{
  "dataset": "babble in 24 made-up languages, each with its own sounds, syllables and stress or tones, from a formant synthesiser",
  "mask_prob": 0.08,
  "weight_standardization": true,
  "widths": [192, 240, 288, 368],
  "optimizer": "muon",
  "decay_fraction": 0.4
}
Rows from block 13, named by matrix and row number. Rows with one number belong to one channel. Each number is 500 + 25 x the weight over its row's rms, rounded and kept within 0 to 999. All counts start at 0. Numbers have three digits each. After the name is the row's rms in percent of the matrix's.
# convs1: first pointwise conv (model.blocks.13.convs.1.weight, 368x368x1, standardized in use), inputs 92-183
# convs3: second pointwise conv (model.blocks.13.convs.3.weight, 368x368x1, standardized in use, transposed), outputs 92-183
convs1.161 112:509488517611473524497502495486483493524507477516536493502479485534507518525509498467546544533480540513484451515453492496522501522481518502539483506529504481489541493517472547545506525498519506509507484509465491489531523517539518474477486516549496537485519481486508513509478482
convs1.162 099:493519449565481523472506464516494492481448478500512528532464452521502504509504502519517485546464536501467544530487525498515502525500508495480467512527523495494491462531515518489514472545496521517506500477516544544479517485518481502488479526558517439475534511465538508518467463
convs1.163 112:457487516502440484509500513490468473491528522488495535480491508517483502497458481450493506472505507506503501513507490513487532540499515481481461514506501481517465470496520529520529468483521510503528506538447479528514517494488435493507483546502509496470510444467481465491514518
convs1.164 099:508538486518518548521508509481487488455496525476504500493466532472462504515515468510507520473497496510506492496528505487482499432534477528451529489493486503529519477491501509500545535515524493528578498501493484490488450437516507476491485556445524489492492476489492514506473495
convs1.165 108:490498494474520473516523510485490518501459536483436486475546525466474526482528537518497544461545508524551492498469483473448481507516507467501496471497505497484491504525517529509517475519499537484517503507517505410506507468502497514501489527470469467534495503479507493515518528
convs1.166 107:532496470567551509487501469535488460536478505514502496521483489507484504491496485495507498504481500513484483474496467521502474498483511469526498556533540508540470482523491540527505517487505444522486531538490538497524496542525525496488497484500497525524490509512528511490510487
convs1.167 097:478504463500519488541485514480488505488464501485529513476495535500523492469473485514484492476509504501561487467488389562518539498512455456485469469499500551508519490472480493497553502494479531502485512488500483509505503537473519522472484520540500505532466440505507442495502469
convs1.168 111:551518524516487521501518499523485473505517488473487514523501542493518539506491526484495494537497502494494485485502510461512498549516501490500511450458479426501511446513505495514494507487544489542519531525564481527515515449502491522498526512501494508493519531533493484527487480
convs1.169 105:493518476488536510516510492492521506481515506463516532490510502493455464570527476494491459497494514503498483433505483505522497473501487487504495548493576452517471536512521491558509507507504495507465498486479492529490508480523541497487509520501513514490518464541485442528486430
convs1.170 096:497522508478514470492493499528506506508466503482492464490484500506478515482478529554517477483551534509476512483492503507482487533518493492499455525485483560495465511498508513474499455529551450510478539498453494491506497496431474515495488525519443516465540514539488522557514445
convs1.171 110:493524507554499480450490483528486480511508515524533490482479462510471529486487444484528462598456514483461513503503497487497497491502510551535478503512495496487559488503525496479449469467507512455516551480477458493555480492485489456521500481505511503486515442535490537533477521
convs1.172 099:474504486514478535485490487543464478472501553504545493515521534481491485503505472465471473525547510485495519536464520475468545530493526459481511481537486496494500500474499505517465524491494516534502512502513508524500512551499500519539483504535465530475526476520528546517498539
convs1.173 098:496477477503513497484522562495502568468512494497515484485491475490512484529498483523486507513463500534484522525503500539477521509495477472502435470519500502539465518489480499511479501489501532464484509522512508485496523483513511576491501501504503508465490505432505513507517500
convs1.174 099:503508503491465517497491503502485534466503531476560498511470498554484519512502500476457479517511480488492540478476494483478491526515515513505519479488476501493469531513509566525550499487457539557481462464518477474491509512575475472500501491509525494537484534485492480501436477
convs1.175 107:498509534489519488507468497511488497520529513496527526497516541466456478519476484508433485468521476475480486514480495480494497527507512483495538510539546500475506562493470544531509452476533522535492523507482508506531548464502492571500474498470451514502522496496483506479554501
convs1.176 093:511486474482495491518498511488473498511463502458521498503560533428566502506528504513525539496475492509523467497519568512457506476493484507482505509508544520515471512537524496497499488483499497494513477546492479520518498524493472446460525477510519504545475478469480503488517469
convs1.177 090:501513545500493531526506482510476460441461522524475472492543495467496516541539508481520528513495538476473515473510527523519519521540463494517506499528513467486477553536471510499524464508481544479512436480521556533552519503492530491529494460506510479479534466512476518473514526
convs1.178 097:497463473552531496484513486468484523489498502516456496490529454499520488464466492493498488481532492516526490495511445485512490501527525481479539493489537497470483543483499524506530515516519518470478530512496470536539490487502477507491481539467478545528516504501506506528488545
convs1.179 107:463490524479462474507522510503492552498496508422477476503487481509482521523520457532517525467515500500510458491508514458459490492501495498485485494548531501487514522495502502530505471526494519525516514500486496501512473517552500506531474481508504527506529481569491507515543486
convs1.180 113:493444490493487521513494507508516535486453470456527505484508490446469492530511487476478501509451518490512478514513481527521476460499498533440506493504513537476519518500496518555464492485473529487482502503495488486471504493500469499497481493503536496463447493508509493516544485
convs1.181 114:524481469501494487496510464479481439471502525495480504501494472552503414509506522511461531514547502534484505545495501533496512492469471511517505558528514527490491505546516509491497522511481536505494520513521515462511495525508496482505489510509494519503514516514484513473528466
convs1.182 083:514490497487488491466459539478528479495456521525473527500431498527554496532479486522494533478521522535473474490529495512486529512495454505500458484533478508510485540472521558484512507523471501550499492494473459458471497505529510515487492517513530489489508477491473541509511493
convs1.183 094:513514467494477518460457493521511512503520514492512503519537518526474509544540504511472468514584526529495481501520485526504507495526496514525514513486491499499499530504516524503454490507481523533509533496461451475511505541507500575565494483506528489497544481488483515490475439
convs1.184 105:531496475485462491508520486504489499516515534491505509527520580507471438495479508520543521488509475482433485531514484490500485494491488464549448430499464516519520502508506496492499510493539518475485479506497518504506480487498518462455507487488504521492468479468472452534526487
convs1.185 109:464508487525552500474526488515542564433480514530540493503514464530498483454516510481492529525509497481515502449483462483509500464509503493501571471500452496485490472466486441456496550501498506531519501466524527534522512519485474465497512483497502476482536524511468522490464516
convs1.186 112:503497466474465503504556474520470532525569476475485504480495485460542505507464483526465493513560519548504477483512493461495457493552502500512504490519481489485477539496524509496504495525520481479466528514521520504479482491501532521474513514458511466513501488536517486504529542
convs1.187 094:510511466483504522514525460484507507527471474489477507474535546520528501531473473482503512568540506450506488505490484515511497481559516525476535487491506472492489502490517489511469518468512512513471493499507460499509514470482494531514463476522511515459535501461492496530479483
convs1.188 103:506491506507489509523467469510470495507530520512496491513496515510493480478510487507510519536519511473536546497526541493499502514514479478463465500507486470538535491505491467504493511469484488497499548483480491504482467474528494481495516516476513522516466453506467514493526511
convs1.189 106:497517496545487489542463550525474446471464507509462532512508463511544500479483493487545498476533568487507510501517489508550507517518488459507519514502479485506514512518469505490509526438519543499508512482470502486459505499505489478514532499515487483515548472480506474476486518
convs1.190 117:483452496451480513492461524505538509524509515475521524537505501506425485510540487506482511504497511474499498493470469481482446479509538489468493518510457495503511515520498515478530501537499509472498519550541529523517525527500489522514523509524498465504528531495486491483501542
convs1.191 100:486500535501496539502525482490498483488534504501501541478506493501474474474517481504515525457527501460503509492511521503496470445509481520515527515552546489503527513481509493502489479467480526485491519499505557487496481491539537517519514455491448582481503510508477489478528519
convs1.192 096:534508483518503519495494459517505489486511479512477486499472477496504513501499479499525488496496510497516484507485495490499490514500535461504474559504469489462510482471520505487466517501511472535511497514495525521481494496522526513487496498525479480499497457508480512504506507
convs1.193 086:520499512496474535473490507498475484498539519475499493504517494512498502484487473500504505506484561458492499525456478563531521505491516484462505519504526506454475463503515480576518542495518517520533514505477562520519511515499474470496460505493524463515507483513515486518477541
convs1.194 104:505478506478488499527499526478502459508483526517542524513502485458529533508453488499502499511481505473497498504518523469474443496555496499475489543481515512519526497507503497462547497505495473489525488479550510499512499489449531491524484493529513515497518535518529486541532505
convs1.195 078:516472430482524480527495481476512515519499515475476502489512513501530491463519488503474545575488499484518471488524452513539506514510500497493496461537441540474486506485492497490496467505519469508479515480473476510486514518487510506461511488506507518500499514471545531591501549
convs1.196 103:518471506511474550481514525508523541470475515490504507519509509521517487524508488502478517497469480535543475474475485501494502494492531545495503553441500498473505477510496469504534548492519480511499476483437517480461501497487497481516535491509540509514531494530488473505500491
convs1.197 092:525532485457509442463505494477506485539482492521492480504472523479481550477474536498530482500524505467466491502487495483468521519497509472543457566506478485532474503489471466502522437534479478543499461504525457495518514539461450454517502522499475506513544505486494533489491514
convs1.198 096:508492526508503466497484499489520509514467499462535473490528429461524499521514524467498451434508499521489484538477518508528513465498486535536499541530481494513486526529505557477565467448520559507499495513511510526494536534513472464500495532502505491493502544490464494507497502
convs1.199 091:520458478496491493491464495490451462525497506471508526507470497533492511486503490505494484499521472470549457484512522440504559495505538504512535524509503484487484535506524501519498506451495500531560486508468471529513534479500488533504505467477493498482541476526485516560498496
convs1.200 109:496514523510512511496502531500512490485505518493456512482513498512504491522508520503487519482484509481553476505458471467489508495492540495465504530486514447516531516506505504533536504515567505521471492493477490484500481513477498507508519498509475495507488472505485472485492556
convs1.201 086:510546482583497521512494499514516486468494524475518486481483513503538491478486488494551520520462558508529522558506505513506540536524486470447517494492536522478451487530522503513494509491519472545493477534467500453494514481557457502456473530518527549511493486520476507512517501
convs1.202 100:545505502472574494490472484484490474501502494506512443496436498497491503514477502528508474498515444495471523494504467493545524496504529445535496467497524513503484502482520497493535517514554504499470456493515490526490494515470508475490494509492506501503529488492493497507477459
convs1.203 103:525502474479513500495550553522479524526496530489479494525488501504501510536472465498483487487506530511489467491502528468504480509511488504537586480470532530472501496472472455517474490508504511506513470540472467478486500467515475538523489495529508490520486516472493510475497478
convs1.204 097:506484501534469459492500467431491488501510510472487496521475491501519526473492500511508493480524494506493466522537485518507487503469447491527502491480478493498509518513504498484467534505524507529532506504541469505525509508509503508497496535490477490508493436507493491510469459
convs1.205 115:523555490501511473455500496526501501488521497494521486536521512539533504519465473502478566472510484504460537547491488485492504540480496464495470533534436473486505518519493515529514482480536488440469493473524516515434488510511505495502497506526527441509492545492497505501479486
convs1.206 050:517483488489495491515498480470498498521491508504501503509481492491491497495492483496503536523494506427501483504499506482491495490508500523500502503491513486504518496518514487473517497502521474517524497496484507485515507526509498507487499519484483483509471484486503489630497494
convs1.207 098:517496449518520476578497481514514561517501480467509512506487507508489557505441483488499485498553500490515503502459526522507521487510484494485504485492499515537472553475486513539459501540524488492509477512504483491518474498481461550486503463484481509529505530503533537510485504
convs1.208 103:511518528545506505492489473492533475478503523467469468492507509479500542462483502532504495522470487525522521468496472494509505504455473512481485510467462502476492522491475492540514460494531506489502506488520485524521480485500512520527485509516494490476486457504485487487490506
convs1.209 111:497486508477501529485517532464508519466507504487528492536460588478445521501543502515550496471538481563517465529455449442488497493542524518519491482507504507472508540498492505570529518524472504510538495447527513509473548501511498466509521502494489503535495482523466479501482514
convs1.210 107:487519492451475486491471521523461513484498482475467506472501530473451485523530465499495516543499533442492504520496508531511541479483503504500505482490465495502491527484512480513526511533517477488493518443495488533530503466494458527502473510524503484497499481465491501484531458
convs1.211 090:451523531506480516485512480505496458478511542505516519513488517516486510518455460491506496509505492507509484520513486486542497460514504503475459516486463518467542524536465491509477536482520472514469504501511492497520473506516496541535500515524491514507471493527504482506520514
convs1.212 103:516502546500455467493483476476521484482497482447495546495523475563541499527494483471515526527513515491459503496506530535500506496519503534524542534516484470479454475517504488520502473524500514511469508507511519472512489538506513487509521520485454494538525509567488517526500518
convs1.213 051:500524504512486520512485482442511488513472497487482490483503526519535473475475506524485512530572503516520500487522526480483503475504512499537508535485509539482522531493473479452560497477509486505519495528463509483467500501497492524516501532491479500510520521515510513570482458
convs1.214 096:512516477490521521499489505538509465486481450500494499514524484515502494494463511465496536518516508524504559514481527475509478482516469464507559447511428498468516453514506490517489472494473505523497525523510451457519517493524502522499492471509494485508476502515510525524509469
convs1.215 115:517489469494491468444489517476484496490481500507526480508449507502490507511531485484498506533491546518504513476560479518523536499530441490527510500490488487480502521423481525498461466515436530507526513474514470513526485508553506527509500458521504494507539488517460456511524479
convs1.216 105:514497438500494546510513514515502513509480496522494502555504506518517508478488490516529492549502524511492529475542498481510530510535481500468541486507486506458536484455460517526500475489475483523540502477530496569510510532504505515505509498541497470456520458531490480538494505
convs1.217 102:473495493461512535489478535458505500532486476513463493523512514505488495489493549474520454566492505510488519507529524504450486482493501535522495489508521517503508481503508480513519517472514511500478538477485504543525497459520473543503525505473478526554501528476472489501519540
convs1.218 103:485490534505457498502473499524490520525484497468508505503475509522491545478476474520489556535474497473520463469473466527512507518504512463462498475505509469464511527497525506549475481499544501454477433489512495455508479491480475503515504505495518525495487500482519499508501502
convs1.219 102:517459476529507532519509507522514549522489415487480510530497500519512476496512476534519580487497505508517466469511513478468518485507480496527504487474514515471493501445507482499554539511499547510471497482512515469487501471475497474494513497468480490503491518479516520457476511
convs1.220 105:476513516479489494496497480465504532507475487509521504476459559496540511533523505523446488494435514513512465546487504536455527476518462519472524479484479489517491508516493562517506530473464501577502510492486473529510500493515475499460484504481534540515500496485542500486506487
convs1.221 092:504495530536478494504493501446444486515500507487519501500493537502508513538496504475507525506545499516492462480474510520490456502515526518458470512498477553509526456496469510529485503547556481528457498506476510492492459475541483465473518507529551529513487455496485511523494494
convs1.222 097:503480478523509509487521519523522501547562514531520515480523490514496521507466439537482539538453479499497507496474490496445495525506528516506474509526474483512511480533506503506460485534510518434505470480487516507510512462502514494517500508461448500528526510524537464530493482
convs1.223 107:555499522521454547493483476488494511427536477516540535472496511503498512499497499505498496525524511539511497493514508520473505494511502468489518500514480505508485541536478490508502524492526445503549481499494517488488536554509496480490515491486470462514537517515492482557472464
convs1.224 097:540498525521505588474516501487497502476456516486480503503498457467478527526506519486522525511501465497496471478488526535500461461537517488467503507490473473492512464550492527510442491491502484501479503501521470522506531471516520482487485488506506477532495505520451428476508476
convs1.225 098:507498444498506531499505529521546509506482491455486499505470510504535516513511504497505490470535472450490472497523507522450494503524455466474515492525468556504518472492525490513470472516514483544485503476474511551493540501511520529495464521479478523528455465502476508480506486
convs1.226 094:525513466477556470506454510520536479498480449506490478525510520505547516497571444523516468526533526520490499513487510478450497465482450496514550520514506459500520518487506512478514516512532460518471452504524477497530580473487501475484521539456491484517514507492487461501384450
convs1.227 101:497488496502534493479478512507506522517475508522498494522497552532509540478542438519562482501448518512488540480505490506469490479503505481486464453520507503537498519538510530502507492504506530497508494524546519519484477571508526480494509480494467522491480538487486523495483501
convs1.228 101:499514492545473518505506529482532551508510459498518505512468510495505521491511501536506525507502467483479481490544495460517554466476487517419539517515539512530452459477486564507466483478452553478494517508503475519490503474491497497530503500501533488481481513533469516511516482
convs1.229 065:512501483494504510505501470518475500526518532481502500486485496508458465502543476506467531491543501455513515485497444471507556502520506527466505489502519495485475532485507515465525435508531506500459538512498462481474488494469486507523479503490489501512493516497471512511489542
convs1.230 092:543497466480512435522528491515498525524467443471522502506508533457483478515487490495498515473511482515530491526517543533508485527516502548501516480511494487510514540535477495514520490502496528476448515515529462499496513488527500528456516513513498530472485523454468517547498474
convs1.231 103:503517483515498495501540475517517466536479505510522482499492481517519489502502486461494560469457484498507528465504523516543494494522505539538507496534539492476539482537511552508516518492528463448503543479443491545473465481470529521494501526534533507475492485495487490519541498
convs3.161 105:497492463467486508495507469532504523491511479444503509524456486510506491511500511504494518503478506473487520484539477494505475530493516446472500522549502505502487519517485560401525505478515481460537467506501497465519531502507492539517474533511521481520482508514490597459484481
convs3.162 099:490484466468511504559468477498539473496548503483506516490487474501492492509463459474477544477521515474471520488468521448480504521535486534480546459514516519499460478458480512494537520483515514475495510512494489479515480527511496530514498505481527482516493482489509454506518512
convs3.163 100:485486480561488515456470484489504471501496537519495518503491491448477508488519477518502502496512503537507530552495500490473485471548431509499490493526496553518506469483529495531526459486493516524523480536461511473531499511492543496468513503536455492506494479544498501526484465
convs3.164 100:554498467516508480473485495481477517472495484488480518503488484493516523511531489486421496500520564496474525469470466484536523495467493493500534526500522538491507520497506505495476577551517502478450455517485515483419517518515502470510450476537523509496527500517497473503518459
convs3.165 098:488480520534509489520529503486538500513456503511511474468474479488548489480497478493425522518507509474499503497520500520538490509525485488523496483502514473526498471510485486491452512521465459525484496468497493496480479475533495486527509492450504488499477458510458488478515430
convs3.166 115:528513515533508454503551502496509509481519494505481478496524490524516458503489486514514493531505473451494547563507504472486491488485515530538472476534483474495512452406457524521484467520513476513511507462504504476525512535504509552492498499518450516483461484490509498510511482
convs3.167 101:466530470472511532532473497518506515460512555492510501462479484497479504524534473465513449517534495491510499461508490497479538494548467492515492470494520497454508539437497517498470511437508546513465510525479454485509520490495492439484559482445527461498525510496522501533510507
convs3.168 102:489451475500507498487517508468509472553486491502530507466471482505449502493542428490505497501474492480532501562498516526488442529496525492527496525516486503480523510498480494454489486470527498468474504519477502499487518504495495508469495545507465546537506518552514514484536475
convs3.169 099:491528490496484534497490472464504490506508541561483505498540530508502491524469481529501508479522507500502468519485490521483491544504472497524480482483534511487490494493493506507533473496486518503476508507515513475507523495495453548508534495500475465471506537473515460529478474
convs3.170 101:520504463499453482464496492500505514544513509465489511526539513529489467495520489487524496466505527521509489483488525465498496507537509469490524500514444457522495518484449505532456553513499506487491482500494493542510517492478501495476535465508493534493506498492487482573496481
convs3.171 108:482504495467452475583494507475498494538491503545527524524472478530499485507494511501512493485544527523451512524511490486501499489522528520486456551468492494523489478495498477522495514533495500513528473464513512500514480537521480543490487482504510564502494477512500473475512466
convs3.172 098:526501548509513513519537486500520515542486546503505503495519487475495481485495531504475507529501500491470520470490488528496512474546509502503477492445511505502481534477535543511525492491516473487493507493486487467462515542479523514484502494523484536543535519461521491486510527
convs3.173 096:491446459528504455504474504449457496491481508555509462479521510510464497473513479535480565511501433539507488498537483527510462523508505505483479525506525491420499475507548482530518499492497483498521525526538488486505476451495500548513450494487493512495512536484506482514550502
convs3.174 098:478456494538510505516490540510502518482489530484488465467524481501499462535482505498517506504471487512513507475482504490568495483508546487438445533517510486475503528486503502445480455515481514528483478544462522474550501466512497499503476500494519513505551516507482482482543512
convs3.175 103:523478507500497477516510479525475502468494493477503491508465468514493483516512447499500490503505494525476473529491553495506530491427493508476482516510503497491485511492522518510465460496520542497500494496477524471458479518481483462512494485476499459483497539516438491490549468
convs3.176 092:518509483473494499512506489511493504515497505456520498492489469478438548536520485484489489517489519504498492500475533551513492518472475470585476490502552537435514500526454464514453522515472504474499529507518486479493496492488492493497503505499507500476512464460471555490491510
convs3.177 095:498513501486501504534501504530487450508508484510550494542513495481493510507525498497501519507494536481535512497494471524555514527480533518538502505500498503525479494487444518461538510513486548500497505514440479515520475505510506522535477511546472488526538432479493536490474471
convs3.178 097:537477542510497552507481526477497519476449509498497501467500497500476500488485502473497500428480527485467504534521412483486465436490512493473505551519542522526525475483530529458521529496514493485537521542505491481482548491459516505504492474527519523497493481508524508538527507
convs3.179 096:472490514510462496516508553482537503541589471530506501497525505524513514523512482512495528516538453503487532477505435523495568525509470529482523485516504516518505502500479478502462497523476489552422480484455467512513505519513520480508538520505516508513548490519515511532449496
convs3.180 095:503520497463496529456464473514492527562496488532545522489492525488428512555505497531447501530541539472501477512529484482477512494511517499465475479563500471523490518540492504478493558531485541476481507558498474487487499537518524468497521520471500468505498501497472516471467493
convs3.181 119:514520505498522485463517491540475527516484493511513516490506513483498468510527503465501525492519485520473479521522523489506470491558486486512457491457504498515490472502502515523501550497469449526474463533477492495508542478483490480536506511524558521479453511457500491482510549
convs3.182 094:505480492511554497511469500493525466456483542493526489505523553518515482523500502475503534495467488511463501478486475509509492524535526541517423458553500497472528483524512498496490510550489507561467578517522458470477507511481471540472543498451490502524497475503479479512488511
convs3.183 099:503502494502489534531507495496459517521520535512455517490484502528533511486495504516504517542528504513506479478506487514469483513486487469487501551500480521537470541469500489498539473458515534489505455510500491493488463501504516518518465518543506523497570486450528483512483494
convs3.184 109:485487439464507455421500464493488473518519504503481487496537512487507536499478461497447476490515491523511465459493450513522521510463513468520535545433463489498509512561498483467516485496452495516539493450536469489460503530494533495515474494488473457521475495527520473508483495
convs3.185 105:504476515555482488529487555483516543491505516510529484523528502527502494503536539532517482496514512491499496494430482461462502485471504494478533445506499533501508503529506497501512546498455471513499475484470467498493501513517509482488498498504510504491498458492453547494441500
convs3.186 107:497532539496505488491484496546506533472497513439493448532519481506513494502551548492508521537487491478478525477499550501509546495443494472509516510508500514485517481530502523534503509502484487505531493493495487507474518545519487466532491477482512500488495481515409525410508529
convs3.187 100:538492482538506533508475530498485520540505534493546478453471504508456491523486482511493501503513532508441485495479490471483492479467486561477511539530500497477501513501486480468532509500507520469475505480523489503491486479494483515529529518474505544478521481531492549488494501
convs3.188 093:501522500524441513499467516528492484499457479470463457513509495493475526529487470500525474503531511474515499476530540504455526512557530497494481534478508495524519464503473490512547512497533464499531489491521503507520505492452488517508539510489498515510442501496498514525540538
convs3.189 098:502504509501501498483534456473455494527521531465561495488540484521525462523470507479515522502466448494494505503537510503547494500481498525503500494520497459520491499512558516477507496521447494498555500436505488477469489498465485471461526500466509514539505518484498495539539486
convs3.190 100:510496509500526476447499523519515499480479506504480515525484474538547500499540512498432523487492538536507491479542469497507491501471510500486524515504495509478527493551494524509478472500487538514502488500446503527472504512499526523521527463527495492516483417497490523491458529
convs3.191 113:510536487501494499447491503484509493504497511480485515529545496493499511488496550478516507507428434423514500507494505515486516517526547514454540539486506519509508496491470577491513502506507507474495502520492560492488478528483523428497516505508476517499513508525477484501524529
convs3.192 112:525502521493536508452517508514478475477527495498480506482483543461512467507518485519513517469512467497474492482467499471505529538478452498451494486493513516508506483480479502526507486493459530524470453539486541505504536523486461525458479575510468473535555479486504486549482475
convs3.193 088:499507491533497478509496518484507485512502509466505478536532486475518495538469536476530556492516471456599477522470498452517494503508500535518564504511489500437487461528501519564470498513501509518537517491474484499494496506474492502497448529514481490511521494510474479476532474
convs3.194 120:531537503472504517517492458555498539486516475498526501540491493509506498532491511536515500546513507472508491506492530489478534514534498521489523516504559498510506496530534502505512522449500502504483486519503484503531513512509534459481524520506505517481514490542499501485464533
convs3.195 092:480477478519526511502542512455505543538524535517501494497510491517528482504537481482523496512450501488444489546518512505489477532474449507503430491473532484522513459457489526513504516505461508533489503524459547541489492484516491498520545477474513472493518465506544487528534537
convs3.196 102:487511480502533550494546516493508502524551459513546519474510460545528493532475513509504494499495484479532517476494502481518467473459516529467527525495444530486490459507518518485501472502470514476482505524504492451415470481519504510483471478458488455532530507520485516473485447
convs3.197 087:489509511526533518507534465493488518448446465513551556467516542488492490524462512443469531520513484460522474490522554493491504517487523513522498497466517506489500531479505542493438466488509516469516453514495501532466527529497510500515500524496462515483500505520546469444497523
convs3.198 094:504515509543463492525501495512478513480532465497507477523492487543495515568505507467528505521484508532495524507462494499484478541503584463539492512516509509499471509530490522516527536491501511477508518462521534505505492548486502508500536481550493490498515465472513533534537475
convs3.199 106:529487457526541506491508508488494494493522458506467517472510486501473524449483496500500492491513488500510516496509492465524491495460508505497502492497465498511515492437538494498506498471536509488518499475435523486483498530519464478509504512507471498502480503545522507520556460
convs3.200 106:527486524441484467457529503525513489503525488492513508513508519501529502527467495499520498507536504488447493499540524494497508513479486523521500473526490479466510489509505514479500503534505459490503487467514536454530491514475487588485516532491486473475483531475516499496539543
convs3.201 099:481484482497502488474500461503519529432495495494477499491482471478489505544487497469498460505531555500497496517520509503518480506497488503525500497484481461464509496464564508502511469457494472470488480479482492485502456500499480501472491481485505515522519546495512458555498503
convs3.202 099:479489452512477476482491491483473515466521523507497485513491490475516473516550515508529521462522521520544464479500516533459505445497474492492492483513452519496485530489476501528490529515471494518530492497517511484488499514464523577486502525531518531521501516471523496476462496
convs3.203 096:512508517455474481494467518493543513480467523500499510477442485477520517484507445516491502481486461498482539541497479484504501506482433507558501521526506511465484510497491491516461483519521475515528500495558484456497528550493521499507464496448517497505518471552533466489502486
convs3.204 101:475518513483485449535484480501501471471451503502530492500521475480514492518472525541454489517449486463509470488494500524487531490484430488521486488495483460518490468527488473530534490507541529478439466466495483523466484481499493537501461504501467491470521547484499449498451519
convs3.205 101:513514438498486516505485485475478513460509481484461471466514497509512484492522521515503468482506518515510485559476498562486484530532482460514493480469491515513502506575490510505515516540436480486474463460506463474477494501512470534523523494533483476492523464495521539485533503
convs3.206 065:484509493509503473467503476429470531505515511492488523531514522475509452512468512512527479507485522540559536503556515510513462477531507519476481500518488511460498485487437476470510496492491536548504519504518521506502495458517508514513482470445464480491465458488507499499489565
convs3.207 102:474531502520492505520479485503489460503440487475472481513525559488500502511477486508433557470460521502542508519480473493476490489470555450446549489494472499535501507525502519505520491514483523518519519470488526513541497496477533518515490522502501521561493503522488524463510553
convs3.208 101:455502475516494484485487479490508509495509472506523466516470451456445478507509507528493452494499486476470468460497490485540475538516507515458553512500520478510516525512470462483492527499446482462493506491501474531515495514506477500520516527452548507506417491438518515521497516
convs3.209 104:525482536500520470508548460481497517539486498496533479488494473536502475519527487494478529499485506452502471550516495487464502500501514548556519477513495485497493477485474468530476457507461531524535484501496500541477531500501485522499508525496512547464499503525477516449503515
convs3.210 107:497498533493500514507485462495516488488548487527479486481483527498533498501487508478495517512492526477511504512518457475505487476559539486496523505502501468497498467493515432494495511542504459468481503521502498503483530516504494478538521517498480514490490516469501489507546503
convs3.211 095:494500516502474484521486529493522513495480490511511524499513484517458478507532569527440479476439490515500509477495505460485539473507482460552506493471505447527475512530493493426505498462473453525542510509500507487479498479509508472532454492481487525487490525489525505484497476
convs3.212 095:476485522500535510489544499466496490480505497545490468522503518428524472486511514489544530485488511512507444492528497474524512451488487479521504492519490451530497501482520492518486519523492471513525503509537526504512525493503486512492507505512514529450510477519567513497565464
convs3.213 079:511512469521481515519455505489459532485537520496440527520536518497502498472501505521544474493484502514497495549514545507552486473498499567458460509546482501482496466522508505471477489534500484518475529501512512493493529475505526493505526519498535489547511470458476522495529497
convs3.214 096:511493505480474522535480514571510521520520521528529542532476520520488465529540518488475515486486467459486503468521465479519523525541482474505513508541503485494492462493506470490518498488509492541570467514509458496494513491511496500453494516471560476512465507459485457481495515
convs3.215 097:542465503513496529490497543497465464483487539468415485508528513514531512489530536489544500484508519480492512579497461502494487496519468501459452488518504467502527526469537499478508478515517496472483513455495517513462498441504524490446514530533508485491504477485518486462499512
convs3.216 099:539518498478482468536501460499479503507515481485493486511559497495556499505478462521472508484454492528508492499483495508472510533503507530537482477512501516472497500488498522474489494533494517507514506533487528473491508551491497445475515543494491516526517475548511452519476498
convs3.217 099:558504493469513540495474493511482470517494508511482531499544504484515509490472536459493528530485537498479473456535472499511514506477533533497533491489478485468492511489458535492491529517496539519491488507494512477576546504522524522467515493516550517529510472531512512483531551
convs3.218 106:498512482524491445455506423515480467454527457492536474505458487486516456484473500484486482481485479480483495504480472479495526530502543470491512543515582543468492499487532516517557448554489466494505516499481504522507491489496506516479494519465467496509525543528491516494480472
convs3.219 101:523520479474476491523457486530507450499463501488531500526460544534511481530485513494477477528492505534497499527511494492531487483473496525503527517498462530556481491424490536494524475478475500493500515519517465497507474535491488509509507480487509527536530549510439466510509504
convs3.220 101:472517488511537526462570477508501493531537505517477515505541512479512522525509459520431543513464531455528519514483484453495494528489491520466526494496516487522485530549488512531522473467505509503481542476528506485572501506510489560474482493524500511527496468516490537491494513
convs3.221 087:535533494499488526542476546547494476478510506499510522500478501516498437504511457488542533503500505521505524525463539484517502506456543503536512448487485464499502475482508504488495533474584473503489474512464499498482479487471528484529538513506472495500516507498533507490467490
convs3.222 096:483523515476539506527443549550447491486471515531515467544468509506494470477491508522536535522464469514463461433509530487482521484516485569477509443493475543496515527477491510509530506480524519530504457506474494497484450488508497486515497450507522516515496475488502489501557498
convs3.223 100:485507487455474488522461506503501497489457493463507494523517518489522514468502537484500476485515486475475515494480490473504491564470500506487493495470494480477467502497482519511510564533493498464505521476470507485471482506499504503481515505501548554511486521479580494561508513
convs3.224 098:472482504473524523506473539474467482497471535528506562534512500463457527539531468462510457524525478515500551489439509491493502529516504515498474468502521531486498483501491466515490502494502480541471483489480505518504489541504534461466502485532503497508505506497526506506503515
convs3.225 086:511529493507456481490455491494507522553517506494569506497505479547515490410504488494477464508489480528513485498536452516468457527530511482473509519511502549422487491541472516490533500502483506460533510497478509514525477493474482486537475529517487480507511523476470477500424483
convs3.226 097:475529511493525531454533535504530509515451505527554515525499505496481488487479498505493518488454489527461488501476512533500502477496498500492540448493527442508506500473490453465515527431502503476507526544493463514457506517500512508500486526442507495513471519476477457549513460
convs3.227 106:507500464520510473491562496435503464500506553535485524505509533516516535507469450515501476512515537484496513522473477503512465515499540523461544527500488515509509498538480497472510525488501499502517507524505498526528521478522525468466487464515512509502546518505530493510460483
convs3.228 105:494510518506489446489510554498474486499449476482475532551507508539488472501498473513498482516507517465495475467549487513470529488508506456486525495472490451489500527513531477499485493459482495518517518523525493456472532524514555493491491519480550513566502474527520492555499490
convs3.229 088:474536510547518467482528460481490474478494550513488522482492548471516482502494475466512494507552498496468529515536488511487495488475533512467529523515483503519508498512479464457466504460493479509513503531444518484471519484509477505522523422477480524497519507500516514506463513
convs3.230 096:501489494525509497491485475467524458496547484449513441467469480534506492511493503495525514507512514514508515571506476498477458499481493496550520502484493492552520517508495488517467546486524492497488462537456527490501479507514470431494501512481514462540521507504517519499451526
convs3.231 097:512480512522462511568474513512483472519456543516441440468481464497534511470539478495478491500520417444515548514506488507488505474501455495447453555489517458493479499484506492461498458507492458471486483516560499495484517515480484487513509477498474534491510544488486464490499509